config.toml
dataset = "songs of 200 made-up bird species, synthesised, often over outdoor noise"
n_mels = 64
encoder_mlp_ratio = 4
encoder_bias = "all"
encoder_qk_norm = true
encoder_shared_expert = false
loss = "mse"
latent_channels = 16
optimizer = "adamw"
ema_decay = 0.995
final_lr_fraction = 0.1
weight_decay = 0.2
Rows from block 7 of the encoder of a small spectrogram VAE, named by matrix and row number. Rows with one number within an expert belong to one neuron, the router's apart. Each number is 128 + 24 x the weight over its row's rms, rounded and kept within 0 to 255. All counts start at 0. Numbers have three digits each.
Before each expert's rows are labels from the 100 clips, of 14976, where the router gives the expert most weight on average: "band" is the frequency band that holds the peak. Only what is clearly more common there than usual is listed. The data: songs of 200 made-up bird species, synthesised, often over outdoor noise. In brackets: how many of the 100.
# router: router (encoder.blocks.7.mlp.router.weight, 16x160), inputs 80-159
# up: expert up (encoder.blocks.7.mlp.up, 16x80x160), inputs 80-159
# down: expert down (encoder.blocks.7.mlp.down, 16x160x80, transposed), outputs 80-159

# expert 14
band: 4000 to 8000 Hz (50)
router.14:123139129128150113164154113159135099108115101127113157088134128134184116127140123117115145159086114121098108113087100131156116109089103095109104089116121131141159112165151099138126151141081152102077126122142134132099135151101105129132157130
up.0:099118171144139092118187102162147122147088116112119125137163134146098131139146094132101117148122118168128121122169111091110148150067099153098157140151086112171134119088113106129109146099130154104110142146147127094136136134171084137165150125
down.0:122138151133147133169093093143141103116147124123127146136123149116165069147151156142122139124081139121136131070124160129128129138113146109130097117122111104187099123134142097179165118120098153125086150161096161125101128150143164112127130122
up.1:085121161158150091123185111152158123117104132112127106144169100135138123146098109155110121162127126150142142084133107097147138111099095121076119141154118094182148096087121079167109122116136148112106154135129118106109153150175073141144149125
down.1:111116131121129135166140097114128113142125137142113132109124107123143126158131122133123180138084139134131119120103160130155152120089116133130119100131116130173130116137114107156159132116118145103125120158050154130065162110107155140110137157
up.2:072124111136118069096109141128108127127122147115181116115150108125141119120126130074127100140160120135163114067082129117161102128146110125088089106148127130135165142116147145135123107132118130140135175147139133105159098129154126149140127143
down.2:111130098134119108099084163099107134144137125162158153109180098127125175136120116112130127155145112127146141101110135147127091132145085137118122104124142103140163103132141122103113087133134124133121135123139136129182140105161108161119112151
up.3:087114085131109109160165105173095092159143144095151118080110151125156110119119135117158113088092121093105128104107150152130132147142141109132096149111147149131090145107134129112134148148115109106147115139095145146146138111156110162096125136
down.3:165082174105125089125156142112136141086094119131136143085105159141118112164152090077131122117098177144122141131123124127133103108124125155109110127126087162128113165116122128120150120106169148166110155142130170132132095142102098100154134072
up.4:097132126112156085160087100143157143104099152081093098108128157131168153114123117128110126150080127120116130157119114119131161110175121134120134151159117123135123138080097106145090135116122142100134084108143094093140134156150116129140164139
down.4:122118145094132104125122115136133115135133114149112130128114082137136132165131111131112193144131185131152107131102143110157119128093116141135112075129122136151152122135133110152147101128130176136109139155075129120085158118105124137143139124
up.5:131110141148180110147132127135193128111089126103093164106149156154133115164176127113096095198106111151092140120119125098160113087154123121080156129141098138107115132135129096119144144091133159176136106119117162107113119157125110084142179111
down.5:141103126096115128128072101124124117104138120120120128137072145142126105158167165130123148108119157126111162154122140120135111109152141147118108087111135134120073111146114138141171128142137122136123105116076129130099093131087188108146113135
up.6:071124144151137100133170101139156112118096118099102098146170100139131126162119102153112114164130123134150123104099112106180151085087073123068124124156115114154159113084089092168113137130130149121114156142149109106104149147138121144153137134
down.6:100101149120132154137142094122134127143108114145087139139138132140141140156132143126117145164091140126161131108107168130147170107104124132121086112124116114189127106123129104161152114112112147132133115155064137127069177121109163130132125162
up.7:094100105112145140149150110170119130114126153112112116088104138138173131146129105117128160126109149128102109129075151132149129138105146128131129127136126155140115156102098103133149158124111140123141119142066195127098146118130117128119143114
down.7:147110128105116091119101163107111150072103101139157146116105097149104128121114084071120119118135165126171148141139114134127124130148104167127134103118124137117164131124134162091131076112159139147119151125174111126166093153105085144163110125

# expert 5
band: 1000 to 2000 Hz (33)
router.5:150119120149126174091168130136090131108129109186142148150102163156129144116129112125102147115163119156155145118153138134098140137127133152163154113127084140133175130118127136155158154082141152134161113131112135114132131112138157153139113136
up.6:069113135105124097101151156149117115094127133121143083119125106137127153132094096111130145127159131122137127112082074139139118133147158127134111101126136142132194127147137120108098114126139121111145155128154134143097135133118095141137131121
down.6:149108116113128149113146121106125159077133102143106147118106103144137120137115077120119134106163184122156127170148144129141140143113124164178156102125119138112149148140151113163176100138160140140140117148124107146099109105081101135143129136
up.7:080155122137170092138116136147187117137132159130148097095146133100117128137127091110137138157113109133133109119110098127166122121103094128088136141136126100144160101094105101091100117120125122092124138158146137120150155103161097152125161137
down.7:104098160113110124103150107109104128140119102143166168097130099160146103147086086100124084108125170124187110096105187124126110146085075182149117126114109152150134140128128145136164095121139145123125142152137150122153097115117107169155118134
up.8:136128134115152120152091136120155147101122144096089084127083156129143133144065096127110137120128139152114137157121135125104147150147173138158115168124107128101139122115096127124136172109163144103136082109116115114144155097144100113147161113
down.8:110104118122138103127137150125096154136132140163131167100121087139123200115126121088122171153152140132133127158106122129144084113122132170130163085131119164110168139150120132084097190124125135146136151107105172130130093097104108085123125134
up.9:091150144111146113148154128161180126112132160133153078088113117116134109140134092110122149150116147130137108129150109124138146138103117146097159123138121093167149107112087099081083121102145141090128150151148131121135130125156076144136145101
down.9:130116139129115129135126114105111135132130096131136157093114102146110123145087092107127110112116161124164128148136164127124108145093098169144142139125105138135184167153117142145162099119145144107130146140148100123143112107097106151144109127
up.10:101110120081131107111120138139110114106127130112147084105104106139136169125109119124132141113156107120117119106095106135114097150153182114142124132117120142124189117159124145100098145126118135130148150119138131133135105124139098143122125101
down.10:166115137108116131105126133146137154110134119123118159095095102148116125129123081099123145105139197130145136184170141128135110135125121153159162105121106153107150146148129137138157107133162144142146134126110104145107073111085086117169107130
up.11:116101115105120123093119130105099105110128108120139113120142105157112151148124154125138109131179100118129125083069105140123061133162173120148081118117126173130166151142136144097121145122115119143147151122122149137148111118130131123127111112
down.11:150108139114105153111148115131107138106127106132106169138100130142101134115113109106112106098131177104144138195140164138124129137116139161185142135109125161092138175163142162152143134137140138134157090108117103135113111119074117141149100152
up.12:129123127107173116126123157152162135145120109140132143142135152130102158092098135086126126174112112138121098173114102120137129128155122121151153114120134114140135190114147126085102167097115140144172126093111140118150144172122135091134168138
down.12:144138148084131140073115105131126115119117117150092125144134099150119135133125120187127173156152104128162107125138135123132125124110115135163133093118114096168176054154148112187125120141125142127129153152148121141134111186119137116134104126
up.13:103105142094158165127172137133162149087098125125101110133154112144136135110138108112113119160101143143137106165109101112161169119102137124097159112149116152164138164102111121140086131097124153162155144124145127103102119148099157140138150157
down.13:173112133127108113157130145104116142093092112139156141112079102143129120133106113148115126092129145127151154110142139140109114165144133125164103132110120119112120116122126149182166090109140148128138108121118131108150127119110136145156109109

# expert 3
band: 2000 to 4000 Hz (52)
router.3:180090143147131180063167155114111129117125100182180162163080129135130141125120128110105148110161123151134159139159140131116147163132156169157182099138097136135148176124135133119125128098147134132138105145132121106107133129132130162123111138
up.0:094152109123144120175195102138143139137153152101106096102150163092133129124136138095152134125104112114114109122128119145129190115106094122109135176124155127147123112083106101116126197152107093126132143128115168146103139145151123142100155119
down.0:144069155134138142138202134104126153108121108131111121114105104171132142148141114145108142130115160143134152162130140116132173102113115139114126136127105169113137132120119136143146137114142169147143120106090164119067115115071132094154121120
up.1:091094123116130101113121150123122133123140144118126130112108106125121148130122136108132115128149189109113139130112131141125154130197137138138136120104139169112125119135141117113121080124168115162168119094095104154084087061101150128127128140
down.1:170144114106135144123094107158123081120120118138167146114129129123169089100110148140136096128119109134137089081136168135125135168113113142146114119130136094163142135140123119180175111136088137113122141157164096121120140132141185184129146127
up.2:124129114127139107157164109121136154129122130127116122108157139124127149106195151128145106153095101135127116111113095133163126090124118087077151153134125119170096138078093115159149187123093139151117149101082195127098163140145163103122151123
down.2:134105177113129124174173108122131128124127133096096152121116108123143119161130099138096121112092139139142130136123159118106125140126118132142112173135126159119119098146127128147166126121118147110122096138057141125094125132097115115156127126
up.3:093123108142144069106149116152140110135126151141153107119130132121080144182168109132146118142156150127092127131111104130162098105179115133114085101123144153121114099132136120096105132139146118175127130121108191137167109113138115107113142136
down.3:157124135113106140090129150122108098086113092147143144150091117147096091117136123109123126100133154125145133130160092133121125153154184143146152099119123134109129178151158148131134097131147133154126136119148102133088107186088144154142102112
up.4:064137154102135093135162134164140106162108148090103115095127144123177155072095123124131129125111116141118080107114169111113153118137119151144127162139115086141121071112124063120127156119101140112175125133094138116114125135150138139145150114
down.4:141108165135159121165164106102142131090109140151095105113135123124142109200144094191113141137073110109151133117125128126140152108111133098110087111113126116157145124094125095170167136114132135102115118161106142144086149125096118091126136130
up.5:142144149126143134127107119132141136120119150143158082151108118116099122129110138150124136124156147130086138133166103125106160148170149157142137099138126088148166102126110113111066091133165133136120149115183090125162123119159134123135134105
down.5:165130140108098143108126162106113137107140103145138152150120088145089134121139134139130112108171127127165128130154109143125115149146141142143159119113127127103154102166150135132104091136123130118108174120198081128118121163131158128140114108
up.6:095097130114132123116161136138155165126117154138126105109112106142135168144079110092119143149150207133112115174130130125154154125187110155122136111144120133117147119101111131120096116104187139155193113101107114125128085086133125111137151131
down.6:149142123104150153139114122148114097109110111151142151101118095141145127128138106132135125124104138130162079109099130125139099133089150168155138109113149142139162144159155116141157122154101117142144152130162135139094135126112127113127131090
up.7:099145148179163108157083146147166124158095149134149095120137125115160156105112125167099141161108107157106140091135158093145147138146141111115127143159124077154146073092104079126120120096140148104141115145131115090112195127166116129156161133
down.7:143102149124126125155157143094144153107129116161096137107099096128149155165136098174126157124091142130153135127114160137115135147109144134139153127096133121134122095124100119135141101112123111114125132126107161133076150088133084109134123106

# expert 6
band: 2000 to 4000 Hz (57)
router.6:155143119092112113113107162150130156092081127147123159069122128116165152077132145113123158139125138134113140101164095141111091165129140110131151093128112155121111180113155113143123133146126133153108127139139143104157079164139078149154130072
up.6:108122102149143089158173116147127120122134152127137100105146107113154144139098103142126140126120141112141124116087121136161124130129109103096139165124135127141144109080097128134120113132123129072138116152090145130134161107151101162118134171
down.6:158126119089110082124065150130113135092126115098173143097103132145115119091157083079130125111123126140152113142141128122095096167144120131143143134121129127103137123153133160105115115124117142138105160118166150129215076159137085138151109088
up.7:127132137095151131095126132161155122115114119087127113127139119134132118131124124123124103147126118137181085139103121112153119096081114157126113155142110118164142138137071119106081159120095138130138175108167124118158100143126176126134162100
down.7:140128142150120136109173070138113099159113102139158156199141141154099102145145168151097097120147116132170127079149116140124131123108145092138116136135094133128112131127170134140129132105113155122095147157142133115102139155168144124153118113
up.8:089118151117149124122180102132145130099128130118138117146134146129139113128119106090134131147100145136151121106126139114115157135105120189094151098138124117212132166101137127119083119116126137173162158122133136129091106195153132132113155095
down.8:120132143157124144141164069140140119148125110102091131135142121141120140159104149191123131105126116127137143129094140139165140112094068113134120159121117127107100098131101117166164156136126128092117097125101112127108162106103124135133129154
up.9:103167134136157101137142127154169095160131162101131116144195140106121148135124088124133128168108079131162097137106136129148106140123081135122116151125131069155134092112117109103094129112115126121125143135161132132167139134151109130124151150
down.9:147143146055119098131098100137129119114117118103168141109102103128161134085131093109123157108111117143206074121132141129117125160086112143151141097131111114123139104133115147113101144114083140137143179150181111133171085149140092133137123106
up.10:121109098135154081156140149140144140107125155111132116104122139134139138118137131113138119159107126135071154120093101116144124114177133077081118126148136149107122159077120114129130133127149132157130092125085160116134128140116133118113154142
down.10:172112124104111107127067132102112141107122099119139167083089127158104097142167139100130120111092134132129126158131155125121073120142131140147119123119119180083084162139138163095174130122123137163123115118120145127177052130088140106139117105
up.11:085113123156129111151187090123133134156130124107144141116159140139149115147124109106128113128116128129125112097085156127163115126104108131070116165123129157122143157092112109135135115130130142086106121166106147124105119120132115138120122146
down.11:161152131088120070140040141115141130096111116118148150063085122130147128127160074088126143120101137130153137136131141130108117156154110113131124104119128110116105101114124158125146084120114137137130132136146132127190084137115086135133126115
up.12:136149133090162110121121146191171102128135181082141096086133133101157138111126101143144157139113111142105094158083127130129102118129152145138131138139131113137123144144118112101094182127100121153111147100108165131169110135148100105111167121
down.12:150105159130119128157172078095107132090108097122137122148129090160145128133100099180110135135114160116162141105129117147128152153128125086132133128123098135139162112113123145165154100100137151127132149160139116124052172142133114134153113122
up.13:105106119173108116152206087133116126139131121097139119137126149141135101156152130108125101112112139126122134094087146126166156119130112124076112148120125151120119147087100116142133105136123138087114107152115142133077122128118149133112110142
down.13:131154118079139082109040128129126112122114118113175173090095142129132120112154088089128151130098113124158118115112165136108086145130114120145119096133130113130089112131142159105166100137104125143144130138143151126207079152143092141133131122